config = dict(
    horizontal_flip=True,
    translate=0.06,
    blocks_per_level=1,
    optimizer='normuon',
    momentum=0.95,
    nesterov=True,
    l1_shrink=0.01,
    steps=15800,
)
Rows from block 6, named by matrix and row number. Each number is 500 + 25 x the weight over its row's rms, rounded and kept within 0 to 999. All counts start at 0. Numbers have three digits each. After the name is the row's rms in percent of the matrix's.
# conv: 3x3 conv (model.decb.0.0.conv.weight, 128x256x3x3), inputs 100-119, a 3x3 kernel for each
conv.33 055:500500500500500500500500500500500500500500500500500500500500500500500500500500500500500500500500500500500500500500500500500500500500500500500500500500500500500500500500500500500500500500500500500500500500500500500500500500500500500500500500500500500500500500500500500500500500500500500500500500500500500500500500500500500500500500500500500500500500500500500500500500500500500500500500500500500500500500500500500500500500500500500500500500500500500500500500500500500500500500500500500500500500500500500500500500500500500500500500500500500500
conv.34 071:500500500500500500500500500500500500500500500500500500500500500500500500500500500500500500500500500500500500500500500500500500500500500500500500500500500500500500500500500500500500500500500500500500500500500500500500500500500500500500500500500500500500500500500500500500500500500500500500500500500500500500500500500500500500500500500500500500500500500500500500500500500500500500500500500500500500500500500500500500500500500500500500500500500500500500500500500500500500500500500500500500500500500500500500500500500500500500500500500500500500
conv.35 050:500500500500500500500500500500500500500500500500500500500500500500500500500500500500500500500500500500500500500500500500500500500500500500500500500500500500500500500500500500500500500500500500500500500500500500500500500500500500500500500500500500500500500500500500500500500500500500500500500500500500500500500500500500500500500500500500500500500500500500500500500500500500500500500500500500500500500500500500500500500500500500500500500500500500500500500500500500500500500500500500500500500500500500500500500500500500500500500500500500500500
conv.36 044:500500500500500500500500500500500500500500500500500500500500500500500500500500500500500500500500500500500500500500500500500500500500500500500500500500500500500500500500500500500500500500500500500500500500500500500500500500500500500500500500500500500500500500500500500500500500500500500500500500500500500500500500500500500500500500500500500500500500500500500500500500500500500500500500500500500500500500500500500500500500500500500500500500500500500500500500500500500500500500500500500500500500500500500500500500500500500500500500500500500500
conv.37 052:500500500500500500500500500500500500500500500500500500500500500500500500500500500500500500500500500500500500500500500500500500500500500500500500500500500500500500500500500500500500500500500500500500500500500500500500500500500500500500500500500500500500500500500500500500500500500500500500500500500500500500500500500500500500500500500500500500500500500500500500500500500500500500500500500500500500500500500500500500500500500500500500500500500500500500500500500500500500500500500500500500500500500500500500500500500500500500500500500500500500
conv.38 102:500500500500500500500500500500500500500500500500500500500500500500500500500500500500500500500500500500500500500500500500500500500500500500500500500500500500500500500500500500500500500500500500500500500500500500500500500500500500500500500500500500500500500500500500500500500500500500500500500500500500500500500500500500500500500500500500500500500500500500500500500500500500500500500500500500500500500500500500500500500500500500500500500500500500500500500500500500500500500500500500500500500500500500500500500500500500500500500500500500500500
conv.39 091:500500500500500500500500500500500500500500500500500500500500500500500500500500500500500500500500500500500500500500500500500500500500500500500500500500500500500500500500500500500500500500500500500500500500500500500500500500500500500500500500500500500500500500500500500500500500500500500500500500500500500500500500500500500500500500500500500500500500500500500500500500500500500500500500500500500500500500500500500500500500500500500500500500500500500500500500500500500500500500500500500500500500500500500500500500500500500500500500500500500500
conv.40 058:500500500500500500500500500500500500500500500500500500500500500500500500500500500500500500500500500500500500500500500500500500500500500500500500500500500500500500500500500500500500500500500500500500500500500500500500500500500500500500500500500500500500500500500500500500500500500500500500500500500500500500500500500500500500500500500500500500500500500500500500500500500500500500500500500500500500500500500500500500500500500500500500500500500500500500500500500500500500500500500500500500500500500500500500500500500500500500500500500500500500
conv.41 050:500500500500500500500500500500500500500500500500500500500500500500500500500500500500500500500500500500500500500500500500500500500500500500500500500500500500500500500500500500500500500500500500500500500500500500500500500500500500500500500500500500500500500500500500500500500500500500500500500500500500500500500500500500500500500500500500500500500500500500500500500500500500500500500500500500500500500500500500500500500500500500500500500500500500500500500500500500500500500500500500500500500500500500500500500500500500500500500500500500500500
conv.42 058:500500500500500500500500500500500500500500500500500500500500500500500500500500500500500500500500500500500500500500500500500500500500500500500500500500500500500500500500500500500500500500500500500500500500500500500500500500500500500500500500500500500500500500500500500500500500500500500500500500500500500500500500500500500500500500500500500500500500500500500500500500500500500500500500500500500500500500500500500500500500500500500500500500500500500500500500500500500500500500500500500500500500500500500500500500500500500500500500500500500500
conv.43 057:500500500500500500500500500500500500500500500500500500500500500500500500500500500500500500500500500500500500500500500500500500500500500500500500500500500500500500500500500500500500500500500500500500500500500500500500500500500500500500500500500500500500500500500500500500500500500500500500500500500500500500500500500500500500500500500500500500500500500500500500500500500500500500500500500500500500500500500500500500500500500500500500500500500500500500500500500500500500500500500500500500500500500500500500500500500500500500500500500500500500
conv.44 129:500500500500500500500500500500500500500500500500500500500500500500500500500500500500500500500500500500500500500500500500500500500500500500500500500500500500500500500500500500500500500500500500500500500500500500500500500500500500500500500500500500500500500500500500500500500500500500500500500500500500500500500500500500500500500500500500500500500500500500500500500500500500500500500500500500500500500500500500500500500500500500500500500500500500500500500500500500500500500500500500500500500500500500500500500500500500500500500500500500500500
conv.45 067:500500500500500500500500500500500500500500500500500500500500500500500500500500500500500500500500500500500500500500500500500500500500500500500500500500500500500500500500500500500500500500500500500500500500500500500500500500500500500500500500500500500500500500500500500500500500500500500500500500500500500500500500500500500500500500500500500500500500500500500500500500500500500500500500500500500500500500500500500500500500500500500500500500500500500500500500500500500500500500500500500500500500500500500500500500500500500500500500500500500500
conv.46 075:500500500500500500500500500500500500500500500500500500500500500500500500500500500500500500500500500500500500500500500500500500500500500500500500500500500500500500500500500500500500500500500500500500500500500500500500500500500500500500500500500500500500500500500500500500500500500500500500500500500500500500500500500500500500500500500500500500500500500500500500500500500500500500500500500500500500500500500500500500500500500500500500500500500500500500500500500500500500500500500500500500500500500500500500500500500500500500500500500500500500
conv.47 059:500500500500500500500500500500500500500500500500500500500500500500500500500500500500500500500500500500500500500500500500500500500500500500500500500500500500500500500500500500500500500500500500500500500500500500500500500500500500500500500500500500500500500500500500500500500500500500500500500500500500500500500500500500500500500500500500500500500500500500500500500500500500500500500500500500500500500500500500500500500500500500500500500500500500500500500500500500500500500500500500500500500500500500500500500500500500500500500500500500500500
conv.48 138:500500500500500500500500500500500500500500500500500500500500500500500500500500500500500500500500500500500500500500500500500500500500500500500500500500500500500500500500500500500500500500500500500500500500500500500500500500500500500500500500500500500500500500500500500500500500500500500500500500500500500500500500500500500500500500500500500500500500500500500500500500500500500500500500500500500500500500500500500500500500500500500500500500500500500500500500500500500500500500500500500500500500500500500500500500500500500500500500500500500500
conv.49 083:500500500500500500500500500500500500500500500500500500500500500500500500500500500500500500500500500500500500500500500500500500500500500500500500500500500500500500500500500500500500500500500500500500500500500500500500500500500500500500500500500500500500500500500500500500500500500500500500500500500500500500500500500500500500500500500500500500500500500500500500500500500500500500500500500500500500500500500500500500500500500500500500500500500500500500500500500500500500500500500500500500500500500500500500500500500500500500500500500500500500
conv.50 078:500500500500500500500500500500500500500500500500500500500500500500500500500500500500500500500500500500500500500500500500500500500500500500500500500500500500500500500500500500500500500500500500500500500500500500500500500500500500500500500500500500500500500500500500500500500500500500500500500500500500500500500500500500500500500500500500500500500500500500500500500500500500500500500500500500500500500500500500500500500500500500500500500500500500500500500500500500500500500500500500500500500500500500500500500500500500500500500500500500500500
conv.51 048:500500500500500500500500500500500500500500500500500500500500500500500500500500500500500500500500500500500500500500500500500500500500500500500500500500500500500500500500500500500500500500500500500500500500500500500500500500500500500500500500500500500500500500500500500500500500500500500500500500500500500500500500500500500500500500500500500500500500500500500500500500500500500500500500500500500500500500500500500500500500500500500500500500500500500500500500500500500500500500500500500500500500500500500500500500500500500500500500500500500500
conv.52 043:500500500500500500500500500500500500500500500500500500500500500500500500500500500500500500500500500500500500500500500500500500500500500500500500500500500500500500500500500500500500500500500500500500500500500500500500500500500500500500500500500500500500500500500500500500500500500500500500500500500500500500500500500500500500500500500500500500500500500500500500500500500500500500500500500500500500500500500500500500500500500500500500500500500500500500500500500500500500500500500500500500500500500500500500500500500500500500500500500500500500
conv.53 080:500500500500500500500500500500500500500500500500500500500500500500500500500500500500500500500500500500500500500500500500500500500500500500500500500500500500500500500500500500500500500500500500500500500500500500500500500500500500500500500500500500500500500500500500500500500500500500500500500500500500500500500500500500500500500500500500500500500500500500500500500500500500500500500500500500500500500500500500500500500500500500500500500500500500500500500500500500500500500500500500500500500500500500500500500500500500500500500500500500500500
conv.54 118:500500500500500500500500500500500500500500500500500500500500500500500500500500500500500500500500500500500500500500500500500500500500500500500500500500500500500500500500500500500500500500500500500500500500500500500500500500500500500500500500500500500500500500500500500500500500500500500500500500500500500500500500500500500500500500500500500500500500500500500500500500500500500500500500500500500500500500500500500500500500500500500500500500500500500500500500500500500500500500500500500500500500500500500500500500500500500500500500500500500500
conv.55 071:500500500500500500500500500500500500500500500500500500500500500500500500500500500500500500500500500500500500500500500500500500500500500500500500500500500500500500500500500500500500500500500500500500500500500500500500500500500500500500500500500500500500500500500500500500500500500500500500500500500500500500500500500500500500500500500500500500500500500500500500500500500500500500500500500500500500500500500500500500500500500500500500500500500500500500500500500500500500500500500500500500500500500500500500500500500500500500500500500500500500
conv.56 140:500500500500500500500500500500500500500500500500500500500500500500500500500500500500500500500500500500500500500500500500500500500500500500500500500500500500500500500500500500500500500500500500500500500500500500500500500500500500500500500500500500500500500500500500500500500500500500500500500500500500500500500500500500500500500500500500500500500500500500500500500500500500500500500500500500500500500500500500500500500500500500500500500500500500500500500500500500500500500500500500500500500500500500500500500500500500500500500500500500500500
conv.57 016:500500500500500500500500500500500500500500500500500500500500500500500500500500500500500500500500500500500500500500500500500500500500500500500500500500500500500500500500500500500500500500500500500500500500500500500500500500500500500500500500500500500500500500500500500500500500500500500500500500500500500500500500500500500500500500500500500500500500500500500500500500500500500500500500500500500500500500500500500500500500500500500500500500500500500500500500500500500500500500500500500500500500500500500500500500500500500500500500500500500500
conv.58 082:500500500500500500500500500500500500500500500500500500500500500500500500500500500500500500500500500500500500500500500500500500500500500500500500500500500500500500500500500500500500500500500500500500500500500500500500500500500500500500500500500500500500500500500500500500500500500500500500500500500500500500500500500500500500500500500500500500500500500500500500500500500500500500500500500500500500500500500500500500500500500500500500500500500500500500500500500500500500500500500500500500500500500500500500500500500500500500500500500500500500
conv.59 029:500500500500500500500500500500500500500500500500500500500500500500500500500500500500500500500500500500500500500500500500500500500500500500500500500500500500500500500500500500500500500500500500500500500500500500500500500500500500500500500500500500500500500500500500500500500500500500500500500500500500500500500500500500500500500500500500500500500500500500500500500500500500500500500500500500500500500500500500500500500500500500500500500500500500500500500500500500500500500500500500500500500500500500500500500500500500500500500500500500500500
conv.60 095:500500500500500500500500500500500500500500500500500500500500500500500500500500500500500500500500500500500500500500500500500500500500500500500500500500500500500500500500500500500500500500500500500500500500500500500500500500500500500500500500500500500500500500589500500500500500500500500500500500500500500500500500500500500500500500500500500500500500500500500500500500500500500500500500500500500500500500500500500500500500500500500500500500500500500500500500500500500500500500500500500500500500500500500500500500500500500500500500500500500500
conv.61 067:500500500500500500500500500500500500500500500500500500500500500500500500500500500500500500500500500500500500500500500500500500500500500500500500500500500500500500500500500500500500500500500500500500500500500500500500500500500500500500500500500500500500500500500500500500500500500500500500500500500500500500500500500500500500500500500500500500500500500500500500500500500500500500500500500500500500500500500500500500500500500500500500500500500500500500500500500500500500500500500500500500500500500500500500500500500500500500500500500500500500
conv.62 096:500500500500500500500500500500500500500500500500500500500500500500500500500500500500500500500500500500500500500500500500500500500500500500500500500500500500500500500500500500500500500500500500500500500500500500500500500500500500500500500500500500500500500500500500500500500500500500500500500500500500500500500500500500500500500500500500500500500500500500500500500500500500500500500500500500500500500500500500500500500500500500500500500500500500500500500500500500500500500500500500500500500500500500500500500500500500500500500500500500500500
conv.63 033:500500500500500500500500500500500500500500500500500500500500500500500500500500500500500500500500500500500500500500500500500500500500500500500500500500500500500500500500500500500500500500500500500500500500500500500500500500500500500500500500500500500500500500500500500500500500500500500500500500500500500500500500500500500500500500500500500500500500500500500500500500500500500500500500500500500500500500500500500500500500500500500500500500500500500500500500500500500500500500500500500500500500500500500500500500500500500500500500500500500500
conv.64 089:500500500500500500500500500500500500500500500500500500500500500500500500500500500500500500500500500500500500500500500500500500500500500500500500500500500500500500500500500500500500500500500500500500500500500500500500500500500500500500500500500500500500500500500500500500500500500500500500500500500500500500500500500500500500500500500500500500500500500500500500500500500500500500500500500500500500500500500500500500500500500500500500500500500500500500500500500500500500500500500500500500500500500500500500500500500500500500500500500500500500
conv.65 057:500500500500500500500500500500500500500500500500500500500500500500500500500500500500500500500500500500500500500500500500500500500500500500500500500500500500500500500500500500500500500500500500500500500500500500500500500500500500500500500500500500500500500500500500500500500500500500500500500500500500500500500500500500500500500500500500500500500500500500500500500500500500500500500500500500500500500500500500500500500500500500500500500500500500500500500500500500500500500500500500500500500500500500500500500500500500500500500500500500500500
conv.66 072:500500500500500500500500500500500500500500500500500500500500500500500500500500500500500500500500500500500500500500500500500500500500500500500500500500500500500500500500500500500500500500500500500500500500500500500500500500500500500500500500500500500500500500500500500500500500500500500500500500500500500500500500500500500500500500500500500500500500500500500500500500500500500500500500500500500500500500500500500500500500500500500500500500500500500500500500500500500500500500500500500500500500500500500500500500500500500500500500500500500500
conv.67 074:500500500500500500500500500500500500500500500500500500500500500500500500500500500500500500500500500500500500500500500500500500500500500500500500500500500500500500500500500500500500500500500500500500500500500500500500500500500500500500500500500500500500500500500500500500500500500500500500500500500500500500500500500500500500500500500500500500500500500500500500500500500500500500500500500500500500500500500500500500500500500500500500500500500500500500500500500500500500500500500500500500500500500500500500500500500500500500500500500500500500
conv.68 052:500500500500500500500500500500500500500500500500500500500500500500500500500500500500500500500500500500500500500500500500500500500500500500500500500500500500500500500500500500500500500500500500500500500500500500500500500500500500500500500500500500500500500500500500500500500500500500500500500500500500500500500500500500500500500500500500500500500500500500500500500500500500500500500500500500500500500500500500500500500500500500500500500500500500500500500500500500500500500500500500500500500500500500500500500500500500500500500500500500500500
conv.69 072:500500500500500500500500500500500500500500500500500500500500500500500500500500500500500500500500500500500500500500500500500500500500500500500500500500500500500500500500500500500500500500500500500500500500500500500500500500500500500500500500500500500500500500500500500500500500500500500500500500500500500500500500500500500500500500500500500500500500500500500500500500500500500500500500500500500500500500500500500500500500500500500500500500500500500500500500500500500500500500500500500500500500500500500500500500500500500500500500500500500500
conv.70 065:500500500500500500500500500500500500500500500500500500500500500500500500500500500500500500500500500500500500500500500500500500500500500500500500500500500500500500500500500500500500500500500500500500500500500500500500500500500500500500500500500500500500500500500500500500500500500500500500500500500500500500500500500500500500500500500500500500500500500500500500500500500500500500500500500500500500500500500500500500500500500500500500500500500500500500500500500500500500500500500500500500500500500500500500500500500500500500500500500500500500
conv.71 025:500500500500500500500500500500500500500500500500500500500500500500500500500500500500500500500500500500500500500500500500500500500500500500500500500500500500500500500500500500500500500500500500500500500500500500500500500500500500500500500500500500500500500500500500500500500500500500500500500500500500500500500500500500500500500500500500500500500500500500500500500500500500500500500500500500500500500500500500500500500500500500500500500500500500500500500500500500500500500500500500500500500500500500500500500500500500500500500500500500500500
conv.72 081:500500500500500500500500500500500500500500500500500500500500500500500500500500500500500500500500500500500500500500500500500500500500500500500500500500500500500500500500500500500500500500500500500500500500500500500500500500500500500500500500500500500500500500500500500500500500500500500500500500500500500500500500500500500500500500500500500500500500500500500500500500500500500500500500500500500500500500500500500500500500500500500500500500500500500500500500500500500500500500500500500500500500500500500500500500500500500500500500500500500500
conv.73 047:500500500500500500500500500500500500500500500500500500500500500500500500500500500500500500500500500500500500500500500500500500500500500500500500500500500500500500500500500500500500500500500500500500500500500500500500500500500500500500500500500500500500500500500500500500500500500500500500500500500500500500500500500500500500500500500500500500500500500500500500500500500500500500500500500500500500500500500500500500500500500500500500500500500500500500500500500500500500500500500500500500500500500500500500500500500500500500500500500500500500
conv.74 052:500500500500500500500500500500500500500500500500500500500500500500500500500500500500500500500500500500500500500500500500500500500500500500500500500500500500500500500500500500500500500500500500500500500500500500500500500500500500500500500500500500500500500500500500500500500500500500500500500500500500500500500500500500500500500500500500500500500500500500500500500500500500500500500500500500500500500500500500500500500500500500500500500500500500500500500500500500500500500500500500500500500500500500500500500500500500500500500500500500500500
conv.75 088:500500500500500500500500500500500500500500500500500500500500500500500500500500500500500500500500500500500500500500500500500500500500500500500500500500500500500500500500500500500500500500500500500500500500500500500500500500500500500500500500500500500500500500500500500500500500500500500500500500500500500500500500500500500500500500500500500500500500500500500500500500500500500500500500500500500500500500500500500500500500500500500500500500500500500500500500500500500500500500500500500500500500500500500500500500500500500500500500500500500500
conv.76 041:500500500500500500500500500500500500500500500500500500500500500500500500500500500500500500500500500500500500500500500500500500500500500500500500500500500500500500500500500500500500500500500500500500500500500500500500500500500500500500500500500500500500500500500500500500500500500500500500500500500500500500500500500500500500500500500500500500500500500500500500500500500500500500500500500500500500500500500500500500500500500500500500500500500500500500500500500500500500500500500500500500500500500500500500500500500500500500500500500500500500
conv.77 079:500500500500500500500500500500500500500500500500500500500500500500500500500500500500500500500500500500500500500500500500500500500500500500500500500500500500500500500500500500500500500500500500500500500500500500500500500500500500500500500500500500500500500500500500500500500500500500500500500500500500500500500500500500500500500500500500500500500500500500500500500500500500500500500500500500500500500500500500500500500500500500500500500500500500500500500500500500500500500500500500500500500500500500500500500500500500500500500500500500500500
conv.78 082:500500500500500500500500500500500500500500500500500500500500500500500500500500500500500500500500500500500500500500500500500500500500500500500500500500500500500500500500500500500500500500500500500500500500500500500500500500500500500500500500500500500500500500500500500500500500500500500500500500500500500500500500500500500500500500500500500500500500500500500500500500500500500500500500500500500500500500500500500500500500500500500500500500500500500500500500500500500500500500500500500500500500500500500500500500500500500500500500500500500500
conv.79 078:500500500500500500500500500500500500500500500500500500500500500500500500500500500500500500500500500500500500500500500500500500500500500500500500500500500500500500500500500500500500500500500500500500500500500500500500500500500500500500500500500500500500500500500500500500500500500500500500500500500500500500500500500500500500500500500500500500500500500500500500500500500500500500500500500500500500500500500500500500500500500500500500500500500500500500500500500500500500500500500500500500500500500500500500500500500500500500500500500500500500
conv.80 034:500500500500500500500500500500500500500500500500500500500500500500500500500500500500500500500500500500500500500500500500500500500500500500500500500500500500500500500500500500500500500500500500500500500500500500500500500500500500500500500500500500500500500500500500500500500500500500500500500500500500500500500500500500500500500500500500500500500500500500500500500500500500500500500500500500500500500500500500500500500500500500500500500500500500500500500500500500500500500500500500500500500500500500500500500500500500500500500500500500500500
conv.81 076:500500500500500500500500500500500500500500500500500500500500500500500500500500500500500500500500500500500500500500500500500500500500500500500500500500500500500500500500500500500500500500500500500500500500500500500500500500500500500500500500500500500500500500500500500500500500500500500500500500500500500500500500500500500500500500500500500500500500500500500500500500500500500500500500500500500500500500500500500500500500500500500500500500500500500500500500500500500500500500500500500500500500500500500500500500500500500500500500500500500500
conv.82 058:500500500500500500500500500500500500500500500500500500500500500500500500500500500500500500500500500500500500500500500500500500500500500500500500500500500500500500500500500500500500500500500500500500500500500500500500500500500500500500500500500500500500500500500500500500500500500500500500500500500500500500500500500500500500500500500500500500500500500500500500500500500500500500500500500500500500500500500500500500500500500500500500500500500500500500500500500500500500500500500500500500500500500500500500500500500500500500500500500500500500
conv.83 069:500500500500500500500500500500500500500500500500500500500500500500500500500500500500500500500500500500500500500500500500500500500500500500500500500500500500500500500500500500500500500500500500500500500500500500500500500500500500500500500500500500500500500500500500500500500500500500500500500500500500500500500500500500500500500500500500500500500500500500500500500500500500500500500500500500500500500500500500500500500500500500500500500500500500500500500500500500500500500500500500500500500500500500500500500500500500500500500500500500500500
conv.84 062:500500500500500500500500500500500500500500500500500500500500500500500500500500500500500500500500500500500500500500500500500500500500500500500500500500500500500500500500500500500500500500500500500500500500500500500500500500500500500500500500500500500500500500500500500500500500500500500500500500500500500500500500500500500500500500500500500500500500500500500500500500500500500500500500500500500500500500500500500500500500500500500500500500500500500500500500500500500500500500500500500500500500500500500500500500500500500500500500500500500500
conv.85 063:500500500500500500500500500500500500500500500500500500500500500500500500500500500500500500500500500500500500500500500500500500500500500500500500500500500500500500500500500500500500500500500500500500500500500500500500500500500500500500500500500500500500500500500500500500500500500500500500500500500500500500500500500500500500500500500500500500500500500500500500500500500500500500500500500500500500500500500500500500500500500500500500500500500500500500500500500500500500500500500500500500500500500500500500500500500500500500500500500500500500
conv.86 034:500500500500500500500500500500500500500500500500500500500500500500500500500500500500500500500500500500500500500500500500500500500500500500500500500500500500500500500500500500500500500500500500500500500500500500500500500500500500500500500500500500500500500500500500500500500500500500500500500500500500500500500500500500500500500500500500500500500500500500500500500500500500500500500500500500500500500500500500500500500500500500500500500500500500500500500500500500500500500500500500500500500500500500500500500500500500500500500500500500500500
conv.87 096:500500500500500500500500500500500500500500500500500500500500500500500500500500500500500500500500500500500500500500500500500500500500500500500500500500500500500500500500500500500500500500500500500500500500500500500500500500500500500500500500500500500500500500500500500500500500500500500500500500500500500500500500500500500500500500500500500500500500500500500500500500500500500500500500500500500500500500500500500500500500500500500500500500500500500500500500500500500500500500500500500500500500500500500500500500500500500500500500500500500500
conv.88 063:500500500500500500500500500500500500500500500500500500500500500500500500500500500500500500500500500500500500500500500500500500500500500500500500500500500500500500500500500500500500500500500500500500500500500500500500500500500500500500500500500500500500500500500500500500500500500500500500500500500500500500500500500500500500500500500500500500500500500500500500500500500500500500500500500500500500500500500500500500500500500500500500500500500500500500500500500500500500500500500500500500500500500500500500500500500500500500500500500500500500
conv.89 041:500500500500500500500500500500500500500500500500500500500500500500500500500500500500500500500500500500500500500500500500500500500500500500500500500500500500500500500500500500500500500500500500500500500500500500500500500500500500500500500500500500500500500500500500500500500500500500500500500500500500500500500500500500500500500500500500500500500500500500500500500500500500500500500500500500500500500500500500500500500500500500500500500500500500500500500500500500500500500500500500500500500500500500500500500500500500500500500500500500500500
conv.90 084:500500500500500500500500500500500500500500500500500500500500500500500500500500500500500500500500500500500500500500500500500500500500500500500500500500500500500500500500500500500500500500500500500500500500500500500500500500500500500500500500500500500500500500500500500500500500500500500500500500500500500500500500500500500500500500500500500500500500500500500500500500500500500500500500500500500500500500500500500500500500500500500500500500500500500500500500500500500500500500500500500500500500500500500500500500500500500500500500500500500500
conv.91 073:500500500500500500500500500500500500500500500500500500500500500500500500500500500500500500500500500500500500500500500500500500500500500500500500500500500500500500500500500500500500500500500500500500500500500500500500500500500500500500500500500500500500500500500500500500500500500500500500500500500500500500500500500500500500500500500500500500500500500500500500500500500500500500500500500500500500500500500500500500500500500500500500500500500500500500500500500500500500500500500500500500500500500500500500500500500500500500500500500500500500
conv.92 019:500500500500500500500500500500500500500500500500500500500500500500500500500500500500500500500500500500500500500500500500500500500500500500500500500500500500500500500500500500500500500500500500500500500500500500500500500500500500500500500500500500500500500500500500500500500500500500500500500500500500500500500500500500500500500500500500500500500500500500500500500500500500500500500500500500500500500500500500500500500500500500500500500500500500500500500500500500500500500500500500500500500500500500500500500500500500500500500500500500500500
conv.93 073:500500500500500500500500500500500500500500500500500500500500500500500500500500500500500500500500500500500500500500500500500500500500500500500500500500500500500500500500500500500500500500500500500500500500500500500500500500500500500500500500500500500500500500500500500500500500500500500500500500500500500500500500500500500500500500500500500500500500500500500500500500500500500500500500500500500500500500500500500500500500500500500500500500500500500500500500500500500500500500500500500500500500500500500500500500500500500500500500500500500500
conv.94 085:500500500500500500500500500500500500500500500500500500500500500500500500500500500500500500500500500500500500500500500500500500500500500500500500500500500500500500500500500500500500500500500500500500500500500500500500500500500500500500500500500500500500500500500500500500500500500500500500500500500500500500500500500500500500500500500500500500500500500500500500500500500500500500500500500500500500500500500500500500500500500500500500500500500500500500500500500500500500500500500500500500500500500500500500500500500500500500500500500500500500
conv.95 052:500500500500500500500500500500500500500500500500500500500500500500500500500500500500500500500500500500500500500500500500500500500500500500500500500500500500500500500500500500500500500500500500500500500500500500500500500500500500500500500500500500500500500500500500500500500500500500500500500500500500500500500500500500500500500500500500500500500500500500500500500500500500500500500500500500500500500500500500500500500500500500500500500500500500500500500500500500500500500500500500500500500500500500500500500500500500500500500500500500500500
conv.96 097:500500500500500500500500500500500500500500500500500500500500500500500500500500500500500500500500500500500500500500500500500500500500500500500500500500500500500500500500500500500500500500500500500500500500500500500500500500500500500500500500500500500500500500500500500500500500500500500500500500500500500500500500500500500500500500500500500500500500500500500500500500500500500500500500500500500500500500500500500500500500500500500500500500500500500500500500500500500500500500500500500500500500500500500500500500500500500500500500500500500500
conv.97 074:500500500500500500500500500500500500500500500500500500500500500500500500500500500500500500500500500500500500500500500500500500500500500500500500500500500500500500500500500500500500500500500500500500500500500500500500500500500500500500500500500500500500500500500500500500500500500500500500500500500500500500500500500500500500500500500500500500500500500500500500500500500500500500500500500500500500500500500500500500500500500500500500500500500500500500500500500500500500500500500500500500500500500500500500500500500500500500500500500500500500
conv.98 139:500500500500500500500500500500500500500500500500500500500500500500500500500500500500500500500500500500500500500500500500500500500500500500500500500500500500500500500500500500500500500500500500500500500500500500500500500500500500500500500500500500500500500500500500500500500500500500500500500500500500500500500500500500500500500500500500500500500500500500500500500500500500500500500500500500500500500500500500500500500500500500500500500500500500500500500500500500500500500500500500500500500500500500500500500500500500500500500500500500500500
conv.99 154:500500500500500500500500500500500500500500500500500500500500500500500500500500500500500500500500500500500500500500500500500500500500500500500500500500500500500500500500500500500500500500500500500500500500500500500500500500500500500500500500500500500500500500500500500500500500500500500500500500500500500500500500500500500500500500500500500500500500500500500500500500500500500500500500500500500500500500500500500500500500500500500500500500500500500500500500500500500500500500500500500500500500500500500500500500500500500500500500500500500500
conv.100 067:500500500500500500500500500500500500500500500500500500500500500500500500500500500500500500500500500500500500500500500500500500500500500500500500500500500500500500500500500500500500500500500500500500500500500500500500500500500500500500500500500500500500500500500500500500500500500500500500500500500500500500500500500500500500500500500500500500500500500500500500500500500500500500500500500500500500500500500500500500500500500500500500500500500500500500500500500500500500500500500500500500500500500500500500500500500500500500500500500500500500
conv.101 046:500500500500500500500500500500500500500500500500500500500500500500500500500500500500500500500500500500500500500500500500500500500500500500500500500500500500500500500500500500500500500500500500500500500500500500500500500500500500500500500500500500500500500500500500500500500500500500500500500500500500500500500500500500500500500500500500500500500500500500500500500500500500500500500500500500500500500500500500500500500500500500500500500500500500500500500500500500500500500500500500500500500500500500500500500500500500500500500500500500500500
conv.102 099:500500500500500500500500500500500500500500500500500500500500500500500500500500500500500500500500500500500500500500500500500500500500500500500500500500500500500500500500500500500500500500500500500500500500500500500500500500500500500500500500500500500500500500500500500500500500500500500500500500500500500500500500500500500500500500500500500500500500500500500500500500500500500500500500500500500500500500500500500500500500500500500500500500500500500500500500500500500500500500500500500500500500500500500500500500500500500500500500500500500500
conv.103 161:500500500500500500500500500500500500500500500500500500500500500500500500500500500500500500500500500500500500500500500500500500500500500500500500500500500500500500500500500500500500500500500500500500500500500500500500500500500500500500500500500500500500500500500500500500500500500500500500500500500500500500500500500500500500500500500500500500500500500500500500500500500500500500500500500500500500500500500500500500500500500500500500500500500500500500500500500500500500500500500500500500500500500500500500500500500500500500500500500500500500
conv.104 199:500500500500500500500500500500500500500500500500500500500500500500500500500500500500500500500500500500500500500500500500500500500500500500500500500500500500500500500500500500500500500500500500500500500500500500500500500500500500500500500500500500500500500500500500500500500500500500500500500500500500500500500500500500500500500500500500500500500500500500500500500500500500500500500500500500500500500500500500500500500500500500500500500500500500500500500500500500500500500500500500500500500500500500500500500500500500500500500500500500500500
conv.105 117:500500500500500500500500500500500500500500500500500500500500500500500500500500500500500500500500500500500500500500500500500500500500500500500500500500500500500500500500500500500500500500500500500500500500500500500500500500500500500500500500500500500500500500500500500500500500500500500500500500500500500500500500500500500500500500500500500500500500500500500500500500500500500500500500500500500500500500500500500500500500500500500500500500500500500500500500500500500500500500500500500500500500500500500500500500500500500500500500500500500500
conv.106 068:500500500500500500500500500500500500500500500500500500500500500500500500500500500500500500500500500500500500500500500500500500500500500500500500500500500500500500500500500500500500500500500500500500500500500500500500500500500500500500500500500500500500500500500500500500500500500500500500500500500500500500500500500500500500500500500500500500500500500500500500500500500500500500500500500500500500500500500500500500500500500500500500500500500500500500500500500500500500500500500500500500500500500500500500500500500500500500500500500500500500
conv.107 095:500500500500500500500500500500500500500500500500500500500500500500500500500500500500500500500500500500500500500500500500500500500500500500500500500500500500500500500500500500500500500500500500500500500500500500500500500500500500500500500500500500703500500500500500500500500500500500500500500500500500500500500500500500500500500500500500500500500500500500500500500500500500500500500500500500500500500500500500500500500500500500500500500500500500500500500500500500500500500500500500500500500500500500500500500500500500500500500500500500500500
conv.108 078:500500500500500500500500500500500500500500500500500500500500500500500500500500500500500500500500500500500500500500500500500500500500500500500500500500500500500500500500500500500500500500500500500500500500500500500500500500500500500500500500500500500500500500500500500500500500500500500500500500500500500500500500500500500500500500500500500500500500500500500500500500500500500500500500500500500500500500500500500500500500500500500500500500500500500500500500500500500500500500500500500500500500500500500500500500500500500500500500500500500500